From a checkpoint of a small image VQ-VAE.
Training: adamw at rate 0.0024, batches of 64.
Rows from expert 0 of block 9 of the encoder, named by matrix and row number. Rows with one number belong to one neuron. Each number is 500 + 40 x the weight over its row's rms, rounded and kept within 0 to 999. All counts start at 0. Numbers have three digits each. After the name is the row's rms in percent of the matrix's.
# up: expert up (encoder.blocks.9.mlp.up, 16x48x192), inputs 0-63
# down: expert down (encoder.blocks.9.mlp.down, 16x192x48, transposed), outputs 0-63
up.0 040:451529491556435499513528514501469534471447501498510515504519618495479572509538561505529501408548532519497471448491521496481417418496549491423444482574550464429498497484460517469518487484536502
up.1 070:559453539453550465516456505474495456518553524485490493505445421509519419516487423500488506601442484487471532559510479498533564566510478507572530500400455546542495520530556490511507530495506494
up.2 042:581472505470522486497489462405488457573581500499492436494478410524538484485456437453449510562468482533466539531550478516539546543525475520544508525452489532586488573543540516506485490484437538
up.3 072:582447526448548473496456485458504459514561502489495477498460407520524432507484419493477513596448482491491541551512481503537575568504459507566530501406460548570497526535562503507484520504488521
up.4 026:551456523453532514491482508470531467525550491511508491488460423511504448520490430496488507623456502519455524547521493525514576556506473513559542504416443546542468523529527513494525509508481485
up.5 028:581468569469512479510474487485498473537573502493487480521486426497519457491479436467485497586434477523493511573515477493523562548487466506568510503401457557541499528548574494481519517529505514
up.6 054:583475527446544494495464482465515458551551481485490469483468430522542437516492429511474499592454475491482527568520473498510569571472483492562541493417458529551491511522548502507489532517506523
up.7 075:563454530447554467514469480454496455514557515481505483510463400528521434514491423493478506589439482481481525544504483503539570560505461511562529504395458550562503530543552506514507522507491505
up.8 064:562461545451554478511470505493508465511552525486483495500448426522529427523488421495489496612447478487490525557489476497517568562499481492558542492397458542547486510527546483507506535518516497
up.9 132:435565481568448513502535495504497516488437498494503488503528554507477554468461545456508503392559515527530502407502519512511436425504489511437464503547571451479510505501458484487515476488462528
up.10 028:533499533497535500506499510491588479505494462543500518518450433536510449494450449428525515500471489505515501519517518528545540530469417519529547445362466521580532504512530488501547521516430541
up.11 024:589464532450517507515466485404504475547518420478490484470496443505556494504499434501490490583488497542504521583475491447483530552464501450551521539404487484541499501491536518541496532513522523
up.12 058:573463553472534488495466484448486453550556509470489473508466414522522427503479435455463502573436468514488537539497476512533568558498454508555510526430472542592502537544560500501505519503475515
up.13 244:426552468544451520503544520520486535456418505499503521497535573489455557482519553504533493427574529511534480403491524502484417425496530487431452503550547448429506465472435472488507474487510492
up.14 049:589465538459557486507465493476517460539561483491498478512470422522540434514481419495481519596437478496485541552500498488509568561501468507572548514394468539566491517532549496515505538526491511
up.15 070:562451539458548474503465494472503459526548506485493494505448414518529423522488414499488498607442476484477529554509474494529566566501471516557538486398450549552496513536550491514507532510502502
up.16 060:573455537450554482499460490470500454530560498494494486501459422520531432507486423513482506600446479492484522565512485483530557565495472500566537490393450546562491520534549487519513517502494497
up.17 052:562452551444558497494465512509517457524549503491484500490461448507528429529502436520477498600446482483473519577499487484498559566498510506550529488422449548531476505516535489494513539514524488
up.18 114:432557482545450505503536522522484538447419520499508512509529577509462552480521555508528493416572521502525492402491514507510412425500510489431463496551546457431531470481444469487512474484503492
up.19 073:561459532459550488488451484458517461525552500502490464495457422528527424525496424505483506603453464487478534576529487496510554576497479490561547499390450539562496519533540502508490530510498510
up.20 025:548515488430545473500497459465560471544500492483519451479511423499511472464423431445494535491516485521488566501524511525579511553503426504522492528452522546591518558525511491504523509505424521
up.21 152:453567479538449512508542488502506507492448483485507471498536520513474544459442531454504517393557512542535512414510519515536446433506469514453459511537573466516506513501472479496517477483444539
up.22 044:476557475556461472497510497506504542478453482515503490539530523536456521471466511459501498387542517519524495407521509548556451447500449534416483490486568488497537497492463485473506506485442518
up.23 074:561452527451556484507462495460502467520551491499494479506452412524526425516484421501491508589435485485477536559508492496535568563501460498565535486384449546562498514533545499526495514501494500
up.24 054:561443526428551489501479524503508471506551513503485496483448458506501433534530443533496489622462490471468519557513472478508545579493517497541525494416456541539463490524520481502509528513550478
up.25 018:457483500506493544495549536479447524471469482453503490503501589529484546505493540552540529502518530473512468482500504474474390489491553465487447529597507487439476459514525481591504496474514464
up.26 065:561451518460554478511468500475522471534552481508501489509457409519520423526482414501495487596453479477478528571513482497525563575513456508559552479366457549561494506529553514526498524512500498
up.27 034:496560486524482500490506478487511502506492484492510438495541483499495546441414515449504531384532469531524543458507503529557501465509429518465500497498554463523520539523502481498508484482416555
up.28 016:473510579549402558484569533447486482542501441433521489504512504521488536507434529462425454505520501571452453487546458517529431505520510474510465505587565450569478566504508491513485437525495480
up.29 073:568459550458544479495471488454483452521560526491485474510454410515527430513491426493475501593443473500473534548505488510516559560496466514564529503409460547568510534542563496504495517502489499
up.30 044:433546487549441494511547537513469550450434512508514522510515583499476562483516578493523500396559509500536479426484520489477411432505524489453483502571551463436508481509455477507509498485517491
up.31 071:567446522450555477500461497469505464515551512495494481504459413520529419526493426505491511598442474494476532556507490503535562576505476509574540490386455540561501528535541503513499528498493497
up.32 071:566448535450544481502474494474521462518547504496498493497455426521520415527494422492485508602455481486469538566504480495522571559504467508564541479387456537562495509542544494519505539510500491
up.33 296:430553464545449523505549518521491537458420505504504522498535569489456554483510557495527497427573529520535475395492526508487420422499527487437452505547555449434506470470440477485510468487502494
up.34 129:424552469539456506511540513515478534456424516496503511499525584496455564493525559508531491416568522507523481408486518509492415422498524488431459498552546449434501470478440481490504483485516483
up.35 068:561444541452558479502471504501513454517543509499485493504443428502519428532493422513481490609446495480478528558497476487521554564504491497547542490406458544549492497530546477505515542512518500
up.36 068:571451533449552486495455492469508468529564496487503482491453424515523415527492425501490501594449482491486522562500478495521562578495464502558537488382459534560493520530553500512496538519490508
up.37 019:473511459502476453510506513544478523477375519546534515535495564563433464476582536580519535494558539495518509413520490459548464433480543521481453527586511523424507426444452508514501467523498451
up.38 050:572457510447558492492459482444508464541552486508504457493471398511534456488475415483464521585450479507453547572530482508514582563520462509544527520419481530571513544525539504491498505513482515
up.39 173:431554470540447513505547509510482529457423504500501508501531571494457561483511552493535501420580527514527492407494523515498414427503523494435456502545549453449514476478437467495500476486503493
up.40 047:481478499453482486500534535526454542443463528508495538497484607509470536543624547575533467541513532475511472503478484469451448507484571455460483490558473485422463448487461475502502517508614455
up.41 066:580454545460548477499459489461504459537556497487495477500455409533536424510487422492481507603451474497481530567517484494521554564493468518561526517398459554578503528532550505504494525513492513
up.42 029:559502481487519490474472455441514446542569455497492457479490403510535432480439424456466524574480484523462551560557496497556568564518469511539546501415499545620473537538541548522502511512465516
up.43 243:427548474532453512507542529527485539447412516504499528499530577491454554493539559520536488434574527503534478402484511500482419424496534481436452496550545451419504453467436469486505476488529479
up.44 055:569456537454550497496463490458506456519553495482495481512456417531538431515486424496471510592434472496475530568516483510511563565496463499558536507410461537566501541531543508513502526511495523
up.45 053:575466548451536488497455486459490453545551506480491477509466403510533413507476437489464506596443480523488524548503466503526577555504467511563531509418473558568499538537554516506515512527476520
up.46 240:428542473532456510510538530529485539447419522501499524497523576488449552493548553526536487438574530500528478407487507496485419427496539480432455497550545451413498453471435476480509477492534478
up.47 073:568444517447549487516472492469497455514553498488494489504464414520529424520493417504482500596442476476474533561510490496524576567503469501564530499387453545567493521547544508521511537509503504
down.0 042:541472427429503502507476488469518482495442548517523431481465421553503498561500521559482530549495491488445494528525465558488494470513462497488564536554484499520497512493505516499467430530523542
down.1 092:451535588557493515484489492497511509486500429504501550472481546453501520434562495436481510462524519527531518516459499427501491488506560491454453496452530481496478462504504505487501569499475490
down.2 049:510518524684515516514475471527490484482496358471485534465480538463507463496503512414446484459492485526551478501436545465497467481483482489486444515440520460470490558499490511525509498495513527
down.3 094:472523597579490492481507512506498494480524415502510556491501545442507511429526521409467506432533520525511489491455498418481509494494542491457456490448543489495493500521484484509509548495495499
down.4 034:461499558578494483477476492478479518493529498524527534462496577445490484438526507438504575458514518495537535473466521448492503472440539503453522503419508501496502461525508555499473570543453501
down.5 036:461545521581488495453491474484447525510469441505507569475521569461537498444542521480491470382498516557504468543476498427484488519540575460483449502469476497512534462500457496462507582511490498
down.6 064:478515559557499504504510524504519505458540409473503551515508582420465506456547500440501521451520530523548479475458526448509475487503547505482429491412540491496464452509514494496523542500487503
down.7 097:477540578572497501489490495513505511486497416505495556500489548448485503436541517431478512437509514525549497500452501422500486486522536501460463491444527475496494463495494496501490559490498480
down.8 084:471540574543498523497505513499510512495511447514524560498497547442497510437558515457503505447552518518525493497448513418492494498496563493478461493446533484480492444483482497484476560490514509
down.9 126:555477434491458525500499493500509523530490514510498442495520458532523489582448531527494508511452488478462501513515530587476497490514414503525543499558467504525551592498491502497499462503504500
down.10 037:517570542614492517510496503422448456442515496493490589530532533501562501401473528448479509468542495495561542498500561484510499500502497546465497553577451509458536543563518484518481423493497476
down.11 032:464500496571496521475515543515464509387439392511556518479505572502501459473547527489489536466500512468531498450486524503551498465554547521510458494419551538495476478527493522537512523463460418
down.12 069:527525578595504529484476508528506527500483404525503559525511569449493511445520490441505514423514521532519507506452515421495492523503536493467474484437511487487494510498493496501502567499504508
down.13 215:557455430449495499501499502497500504527486553504502434502508429562517482573458498562501497566468464459461501508532490583491493492495428495541558503550462525524520541492506496500491451498500495
down.14 061:503541554531476518477530453489524505489503419518509551529511533442516520427552517434497522443509507543531496524471498411525489490513562498493438493443517478490500465501498520489525558491500525
down.15 091:479551595563494504486478510501491506482512444495512562485507536435485539419537497444503510435514526545535506504417501414501503499483551484486460494450521477491485459503477484478493551496494486
down.16 075:446531560579494524516507505518502517471506448525508585487490557449493517428556507438483524435524523531542491494437510413510514502513553494488447489457521478499472446506489507507504552496474496
down.17 064:455549568518508497487518496478510501467489458535505549485474549455471521420567472482522512466552481532496520515487480421524509506487590485472465485450547490504462447514468527471499552500477489
down.18 102:543468433445471515497489506515479495547528564498504440493511447555513500565466514545503505560478462457468505541516511572470484488510430502544544514547448513532518528491502499502512458514515502
down.19 094:486530573564491506521496501503498492487517451504496572517480560414488504441531491440476501439517524520547501487459507428496486512503561504481444509432541480485481450508512493494508551489499507
down.20 032:524494538611438454471519517520500480485537412448566496470452535539575491460400572463448498438459467519539461509420547513471495452449443471475501491509463528475495534500503503478532498449439484
down.21 149:552472453523461507510504501499497509540509513494495454508515475542541481569440541490463505500432490483485484508495525577473499494499390511519524508552474517530533611503497502515495452492488496
down.22 051:542476446530522527497486490491467510523518491504495442488511507503555503507430554521478501484442480510521547495441523565455515484466412471537535513587450478513567556523499475527472461505473548
down.23 099:460529570565505488500509483493474514483527461499516560512489567443485520442513515448490487466519523528538499493463519415519508498497562491474443508432526490480490467523481495510501559501496520
down.24 068:473518538547491468506508509532502507481495462509516547491470515452492527417583474466516511485557516517530504508489476411505488495511583498457466502460536473516462424491471466473483540525499503
down.25 026:531500436552501495455493508462586500520553565514418468534465445510477472570501467500458554575433595447455488486492421493508512493495503496529497524562533467529509513494532461515512536507598516
down.26 083:492522583572495494505491492484479491504503434489512559494503558424494495426510513441495511453502525522549500497473543424495522505500579513479439502472532496508475472519501510485492538507500512
down.27 042:533482459553472532535519505482506472506527500475525535537514542489522458553428581462453457460472521498507473511472528528510509513510416522508527521549474492500540568514540505538516492515455522
down.28 026:523503457523505509515477394453558552493511491539482492523567493539442531540475415493547478430474465491457491506521536586475508465514546484474509548502550490496524576492472502482503488562504479
down.29 093:499546564584513507468492503492506499495500416515505557489500575438493506449527505435478496451509518524534495516445495403492497532494552470477457497428533492516487477498505507499496552496522482
down.30 046:505478438444483489537504526498511500516519555540509450462468458588508482561490476574520503552518480498457482486493484576506525482524457547502557499571459518521539512492463502492497487499518529
down.31 094:473515573576499497489489509512494493492506426494502551501473550434500538439549508433500510453519509522534508501460512412493499503510550490480445495441511503494492444502490507486487547516510497
down.32 092:467531582577508485510510492488501490489507450498491569499488536442485519430541498445495503451524526522536493515465505419486490511489552495461432499454510494479488454511504493493488539515490500
down.33 267:549459434452490503495495498500499499524491552499503433499508430565520475578449503547500507566457463457445498510532500581493494503502414494540558507555451521539538561487503506507500446501506484
down.34 115:556456422438498505495499487504493491542511560498501445509492423569508483585463487553490493567464472463470499517529485571502504507497425492526551501546470518530511536488494496513499451489505504
down.35 088:472544572557501509486499509504514513470506436523512546496509542456483538419548492445504516439529506524549496520494481417500501499493580477476457478469532488481479426496488489493487534499494502
down.36 087:472524571551490513482483507516518496468506420510490565499509551452506514428533497446498508442501526494528508504445502410500520509501555489490439492456533484495480467501493487490476558485487517
down.37 026:488479528488482471462507469485469524530523564459514440477517461534554564570516495523533527594589475487416564576584398534548480535481548523509541539561470511514488462507473477496488432477546491
down.38 058:478520581627492485499518473493497494463477426482495553512481555453520495426529516415480492420484522532527481492444530416506494523512495472504487512475512469462502511508506487496498547483481524
down.39 155:556444429468490488509492493496503503526511549506495445494505435568509479565457509543487497551449475472467481503502492582485497500496417493536544504568465520522531559500493496508504459503499498
down.40 055:480491485365528488514513490476485524480506559463495488494492463508471549521576407586520493576493491524461544521522434462532510494480600530524479515485533499514472405492491507470471485503511496
down.41 082:467533558598489510488486499519524508495517428493515544518506559425492495415542518431509501425519508524544494487482517422492509499519539487472467486465522479484488468504495488496508558493501498
down.42 036:498476512656515495523513494474501464455485428475464515506504568435504515484460495436513457481506517511550501491491529467498483545537489504530473551524543446492500495477506449547508518538494523
down.43 215:540455434429504498506497500509497496523485578504499424497507426567509487577467477566513502575475473467454509515544484581505504494498449495540562501545463525527517518491497501509493449502513482
down.44 066:501552574552497484496492511501514506484500402507511554523495545442485528489526483424495494436526516526550480492473508430473491515511549508462468499434539490485472495492510508515478546525504488
down.45 064:509517561600479558496491530513508500525505407521521547498498581464505484448549550442521509428547515534525466498468524432477503481476546500475447469444512516489485477519513499509499555491496493
down.46 213:534451439421505488500499499492498501527496571499502430496505423569511491579485480565520495572480466453446509514555476568502497504496473497532563501541477522520512515485498500498490455502515481
down.47 094:466540590559505483495519508500490508475517432520513565492504560445472520440570500424494507454532528507539501500468494422520503506499542505491443493431513481469482465519502504502501539515500506